config.yaml
model: "image embedding model"
crop_scale_min: 1
num_classes: 3
width: 512
positions: "rope"
am_softmax_margin: 0.1
lr: 0.0013
adamw_lr_other_params: 0.00085
final_lr_fraction: 0
warmup_steps: 460
Rows from block 7 of a small image embedding model, named by matrix and row number. Rows with one number within an expert belong to one neuron, the router's apart. Each number is 500 + 25 x the weight over its row's rms, rounded and kept within 0 to 999. All counts start at 0. Numbers have three digits each.
Before each expert's rows are labels from the 100 images, of 14976, where the router gives the expert most weight on average: "top examples" is what is common among them. Only what is clearly more common there than usual is listed. The data: renderings of 100 made-up gadgets, each built of a few solids, in any pose.
# router: router (model.blocks.7.mlp.router.weight, 4x512, trained with AdamW), inputs 206-308
# up: expert up (model.blocks.7.mlp.up, 4x128x512), inputs 206-308
# down: expert down (model.blocks.7.mlp.down, 4x512x128, transposed), outputs 206-308

# expert 3
top examples: glossy
router.3:519508541572504485502427490525486507466496492482492496479486482516491531468484480498490454487490508468554542473507526499512531469539531510467482498466476496536479522483506506495508470505500506499514535472467526452500472456504506509481490489505536477490531497504481498474516515530495547484448553513478498510464
up.0:532476510511491499492469483529502522481497571466475482463489506502491522446481504489474468504471436494504520501459470527486495466459519524539432522492477482481490517526473528510496519531459478458454489480478523511503460457486457494513527460528519526514506466513509519461518480476547493497469526514465489501514
down.0:490485509436511481491515514521525472476527450502527527456500551493494486506510516488486541486490515484519506484510543481538520530498472535493494502491537507540497446484515483484493459489488490490526543508519489503498507508509492445492466504518449453507499479516468507466437494499492451461520525523509495482462
up.1:521517480521544470490506507487539526492484486519456463487501542489522504501487469455525487511507475475533490537514509498501491559488486507535479446511523482507523473499559482492499463513479485534482547472507518506521544515543487531506511522506487478466491508558472529439549535419516490469487547529487522500524
down.1:501459468473495506509501462519495505485512488505538517531520461562519525474531444507500476483510463486516494487516513493485489468499491479491492480517524531532552523469483494518477537494511493534480536549482487467509473526464486479483494508461542533502490488493467476493435542445503481482501475514476509509485
up.2:541491527534513501441476492511479526504445502510495483466522516494441568445521475531475502514499542519518459504527520526532524474477511456487502517468464468473503516417487482464496473491534513505510503472528517515505494464505504520521486542505523489505560467491519523496505558507482525509494502510473491492529
down.2:489515526484496512499448483527555524502548522515483520523457451512554506542488473483467478479479490504473513469506503479539505469481513485501501477508532484479558492523523515522509522525495480499511501514510473475524503510515506522509508482520553480486478504471481519527471520514525475508559487515521480503473
up.3:499483488489484491498484490496481497522537537492512493513478549517520570462496526550487541507521489496528474515434499457469453526469500514476486504508507489532456494542496492529524475510484496517509510495492507441490488453554491486536488508508520508488512480491509482463498515526508485470471470520469514531480
down.3:472514477516490516508501485501510518517490526504574502495503529539527504516532538492516481479499531482518507510528503499522547483532513532533499511476504520474528520508500480487476516464486503524518476463468518573496567502501494514467488447483437470471505486504522516554508534542522476501501466509530484463471
up.4:475557473452510549485505445480494466520494527482496494552524517494500528558519477534473530487490506512489531467501491530482487536524506459458475498479469521464473503514501436540473530521512493513488494522512539477470502544502565478509485496496471490472476535520498496478544502478574469514477481533509523460456
down.4:539474520481485461492502527510486512522491461477520527461485524494461550464507534509506491562522527500512544499522544498492505458504499519531480493489509500485533506465455543460498534497531508472496542514487513518515530475511500497521479499485524461477494526467547504536501505496492527502517520505534488499535
up.5:512488567440517459480519485545511543457537471486476491454490465507512504528553515493499512488475496466505451479518517505512525512509456497507523560540493485545462519530521525518486465508485499482517471521506496476506543483503530496478481503507460497471533523514494513513464538520513512505527514459431507497476
down.5:517444540503510478517543488526529516506461522497510497475558466507535503507530522476505476515554474544489481517533483491487518484474485526519475491514495488502472516524523550531520485472517530554516481504500510507471445509476466500485502518531512541532486505490522493463440468523476501481501502490474481552506
up.6:519493473535488498500557516505515491489558500465515504498476525503573509450494546470528491463513499454522527467435502480457487491445487547470487504540529502535510467494490482489453562516495534502476537508502503479473430533513444511521512472480499476490509505525509511531502477507522485496500524502507478519506
down.6:508515535509482496476511530511475471485519500483475519508546504501483480492544468534476520494529509469522473488533569514474569487513480515520516489497492499497502531493501542526470443513491494476458525450531484486503534516506468447484499541502462508505497470490468455483515506476499466471474517512512507472525

# expert 2
top examples: glossy; white
router.2:494494482463503488498510485504483460474484523504487510466478498512514470544499509473494492499476495542477533529506491506504478547479478462545504501473528506462513495515510490519467499483474431529519491543488526510486484524497470489525482502519480532538474465467496537524504477502531510509504459481523534483491
up.0:514520494498458500501493470535529518493536532490507528504538487465486487486462523489521518528472521519550519519503516516476486482493485504506485493514460533519502500438511474460502482495515467523484523506499483506489490487530477459482515507496516509497549466524494504492521480496446534523493465489483519460475
down.0:464525513501520556481484542441527435535472478510470515509533508514481462530496519495516495507511552523514541518507473490494486500482498475521500490507537477497476473498488486518527546524512503470486507507463471519493466516483496507482515466492516481553472508508513502456511505501499465557519529482480486525480
up.1:532466502498512547540486495505520496502518497492507483530534502500527467480541493504536492508485471494463565465519519525508499518499499479458500496509536476508486469519482520482488514489464468495545490530494510500519484481518549499487506482464456483490511491469520518458512493482478507486487452463502501507505
down.1:483486501448514444525487493508514517473489448492492532481476515460482503517525496467516521484517512471535477483489513474483540518508461515488496495534491534501511531504495494538542507499507491484487552480476495558506500522521491497477559509514532535510500513500515481497499520481537541505540517515493486510523
up.2:508498516470522477562517513491516502519487518519496512493521534496535468535469508472478523499519502464548511511525531519518510479513476514524542510458499523507573533462504522483555511489513535525492468512519493465489532484497523494499513529519504481473450491487523509490522512526500475469505469476517476468462
down.2:522486502488514480421466539457502475491504481474471504522470486513533475540494563502504502490480475478496525497479569510514491521521497472477457479491564517500484491519495489493509533481501479515544510556479486502467523494521485520557482546532529532564535485506536481517508549477549488505514521516504553514500
up.3:478476455472552467495489521495503536516491509502514474468446467502478528535501494479525474510479485490487486482517490501532517473493501500513474507466495471523489506489481482461499510512479520501512532505515540500492510493529466496504444459498460483474500524540488465487498533496525489525460527526471518514558
down.3:479477528511480502503565473462524459501510500502467514501435499505491515514498503535505528538485489498468506498487504525466527514513499519508520517495459500474478502492498511522508540511475543517505477506505522524535507493506508518485504494513473533532499489490527490518511508555459454448498474495513488504475
up.4:504511489487527534516497526498529551460474518542480498511537516515464499487489516524523531489515555506511481473498446471472447503493466512488493509519464466548492461513504498473531536493480506520534500471493524536503502456518474511556498526484507478496500501492509493448555524559515473445536487472519535520502
down.4:527481465460524501496476578560454505514497496495517481531504478530518516501452542549519509510476467520477502472548502543533526487519504461498501458504533515486497485474474508516517542515525451491539491510493510517474528467523499459498512461510482475469516512469522493507478497493477485483476554475519470486472
up.5:541469538569514480466496511491462478509479493456499489535514472491504442477467507492476502469473481529489539534474497507547466486480461487472492462462517502497458493519506495497509507485471512505496464496515478452497487496503486491484534505530474489502517493526541488519478477502516496482551449523502503520527
down.5:483514512473526537539495490508517527524510467488516473517508549505490501523499524486528480525521539506486478467489483500545536503473524535520531470487523518505527512477488505468556466508514506516508504491454527554524472470566516512478473505464500489503531525484531506503467516508448473522494472497465485495509
up.6:507527531523476474513515488470516494497476525508484479469508505529489536492485497508480502503453496541517484504483488499466434497489536518481495488494465564479517507475483482497462473514535483485524500519484517467483474510527507481476555490504501497519459512535452487496504509495464502528507514489530483498458
down.6:501546488488500496499491490509469501485508474507474558519520490487512483519504516471502486499525483518496524532514468494540489503510500502479458502495501529513532514511463480487510503512465486506465515473496443516539504513499507500479526531524509496524537524511529473508513527532549472497561506509491504464526

# expert 1
top examples: matte
router.1:493523483492466503512524504484504563568508476487515494521495532493470514516504466560491544485501533453489483471448509502481535490536541536442480508514497506513498488478485490506528516506492575447467509502526493503525494486525519489510531486512461500502490476520513474497546514488517500520512516531498490458529
up.0:520501496491466492503499486502477482542546511504516479526490532493548517538512507535421512512493480465506507500465521503508494502509529476544482479513514521499545497488478504463516460504528527439501510511506511513496514507466491495559505505457494524503541480512471476511531526527518447494519488508512474466494
down.0:493450487516473501469529515465515522489501498474501479493509490528507501482478443510531469511483495511471509500537503521519523516454448483485534514448464514529506460536497501516481538526441483517495482469515485515494530514538555504560537489501515491517511529451534489509472479498479525552496492477493517492479
up.1:495488498538526491503525531525515487514547456484521482537462494500494512505503470476539541580513496511487476495478449510519518431468475506482532562507498502516475474519525506464452481460531493501511493455507537489455483518492483521478516471499520516494526542473527483489476484478491506469480442491473458535471
down.1:479503498458519497482495419530516477504507497552479483487541492503543480527507509529448443513521499505489526470481486437516469536499467491548510492470502542497505506493494491523567457486485464515488528495476516473506474461488522515520471501522517512490494526489494530435503511530494439514492541495507503464471
up.2:506506501527510510496513489526481461522482480504457524519503535502515499488488515534532512508485492545513487485465481514496494522475466497462503493488523475523497517505521486499504538507524495541520468510457459477502492503469468478519470481495506520506483530473556500444538481473504490511507527466500443464541
down.2:509524460477475518516522506519516526524507480520501457491506463497516457519493471529500514519492460499509466528498531474505524472489529473538556527551495522530532498506475474471471522498518501495505529482511521487522502536493445510544511496453463477528544533493536526490499465493508444486488484503511489515475
up.3:455526470490489533516467482517510508484494492485497496508501531474493459450509525504500501519477456544471496492550528516534491499508519483479506517493563507513487492516548533490521500530482520522498478487512479498484554547488487518501477509489466500497492521503537528492529530506470520501527441519576509495455
down.3:522494518455487461486487471521525474524486540439515540499489512477567532482498504474519499538497490512522531507474492507489528520489477481568533514530498528466502514554507509538523503495491499468499478508523527477480483485517512460475508479535473483474502495472522459481473523498507519515464494513503541471462
up.4:493514461466513476530476474469509511512549498488502498516533466496485543528499534461491559488523516467497466538499483454541523527481509497520516468486514477525470496494503505503441504525491518506473473497528523503488502469450510510486495507463483501495520465495473485500528537504525491502513484476551513517502
down.4:467456462481518486536507480492494524490436524514516533471464490520477486513522542484511479440519515440479466503491494514503462507475486494435512527493518500464530469533521480507523487478478488495537512506539503475503519469545513518514506455515484492524495487522505494494497520538494465502460511560447515505489
up.5:460487527481499484498462539492557524487504532506496482481534445503522548485478474509480466499492517505503503485528511533541486473520544540469537533479458517496484471486504581508486509474500479518490512510506496488535504488481496538462494467480542510487540521502495516463512461552495499513534493505514543535487
down.5:452465472490530522491513463483492490494507491555489502482471503492485478561518524539450497508482504472484470518504504472497508501519466463480466467521493518559520495499500487504532480519491470525472519518478508518480500530522481512520508492490479467557479517487505464509490445461496492521504498477476544492496
up.6:431448512516518538496493470492506526543517472526508487516518507468477524470514475505502533500535523484478525517485463488524508531505523505505507493437498514449480494526463502518467510453490491551536462476505484510525502493497496469490496484511473486565515498500436507491510475506492496535495531511492512495468
down.6:503504497442514479490479481491500473479525502481530515506466494503459529510491484466514481480499489509514459534464504522496511510476533479496482471496510504513506500501525519549463513499493497460486497483485478449533469482515552518441507581505474478505491538487529515531487490505478542496453446534456516513519

# expert 0
top examples: metallic
router.0:512491521477536523465501518497516457488522481518507521512517466479531505458522529466519466513545487506512446508552482478521471494465459486536541484542511488501512498506488493479488478508526489511523491489513464481467534525459500494465514518468560470480510573518515472499461497503448466476516493482493497544500
up.0:485455488499514489522467579484476526500494526538493509566525509478493496537516499484451509502473487469512493451512499458500470519491480468551482541485483510518493473527540499477482487480502513500512542497513489510500507465509489532498488508508500494494524459530502492523498547501464482500461491487498537478535
down.0:537558508526543463490483517469483484478522497483504492512515490484456446489503531479521493520502487495475509500465503480485491512496513508504458484515509517518523496465463507503540456492528467531474473479523510505565507489490512526499513492492476494446482553471477507518539516502502491470525545490541504515522
up.1:516497520529551466508493523489502479542527510520547519478531495483475475512522492463502544512471471489551484484513452531484455496485513472485507535492520487481500520460511534494538484502490477513507546483526500519505498513544503497515499477552471500500514486515489502502491503510444483455527508561534536495494
down.1:503487472497526526498536506487518517539448507506460483528516508522520505494478494476516476471571507520512459534516520501488538464468513544495503493579487480507458521524506509479480475541540515497513494481458533489497493525504495482462530477530499439550495491475500480483509461520513529499532485485529496516463
up.2:487503513523503558513481524553537493462458515513504519556479500508516505449560506506508522460494464430488507478498516469489450495501484478467550523470477509509532501459500514508472538477479548480468543541478531462494530525521521490499509518471522506490498511508517500497490479481511532478548491481520458489474
down.2:478498498490467541509497510507451499526503512452489488525515487498505482493491483489487536501484485436474489489462482511432505504521506499477499452475513502482487517491506503542478480504521490517506505502523532524473495462521477472481499476464513502494492494463519501455495530519482500518518512508518514520505
up.3:516502501513496499498517484473532496474478500479497492518485540446519511490512511520508517538526468483580485512487544503513510487471517510500504526504547476532467534496499507488500531520533440460477520509504493507505475473519523484490492522498468532534531519541489507527471494522528488502475485481500498518506
down.3:499518515503463420497521514524553494452517470525529485486487457537499468512485554460497468491488511543509525528455515521478510557504536485519545476505496523439530527464529492529478527520484491494525510494504506500559482497475452510510486487490482483514512487472551505486473473502484467520528487493475482545520
up.4:488516453464542519460525514481471511442520520520482435540505531497526483543510528471513485443524519526531496498539534427466564525476496496489493487496471493506491510485513507463496506513512568491494544522541478510532494509517532525557486499509515519530491506486513530471510496499520487506500444460494512526498
down.4:479542463473505513474473511534528508483500491489494488500514521515526532501538516497531524505484501515504511526476525516456474469499481481495500473520477517503445511493505502513487549469503493494503477494522566512510493489462503490487472516520471489460500503562500504501493492474521555502531480513539498507496
up.5:500457501493478475470533490540509457529531493491512466479479468509502490493494540518453481564516486456503500502476544499535485522496505535510491475481471480479498516489525497514492515522495502472505486490486469489502519468494520484526483521486503475559519486489490444474523504513532534466500469462526470469442
down.5:480510510471465501499512478451516486472472516481460520501512513476468490487516486483497494497531513507505518522469487470493508475467497478537528525496521485498552493445524485519489506516515501494503553520481491528506490505494487467516506470508476438515450507484506492467520507506483452496545496545502480479485
up.6:448512486534488494492490454497486501497524492495549492545465508526482527519522533510481499482497494504510482459475488516514476512524434518475489497487544527500525448532520476483464470520505529472486503502468484498498501449517485516475535446464492521473493553525453483489526567501460524485548477476462494532512
down.6:505486514504482546530465500475523507533506485485471511476539524499520451489496473490497462510500469521494500489534499468502539500484515526507486499462471475478479509505486535527467523501521473513474503511503522447495490515502515477521548509500484505541465494519525474507478488473519540488463515487532523484452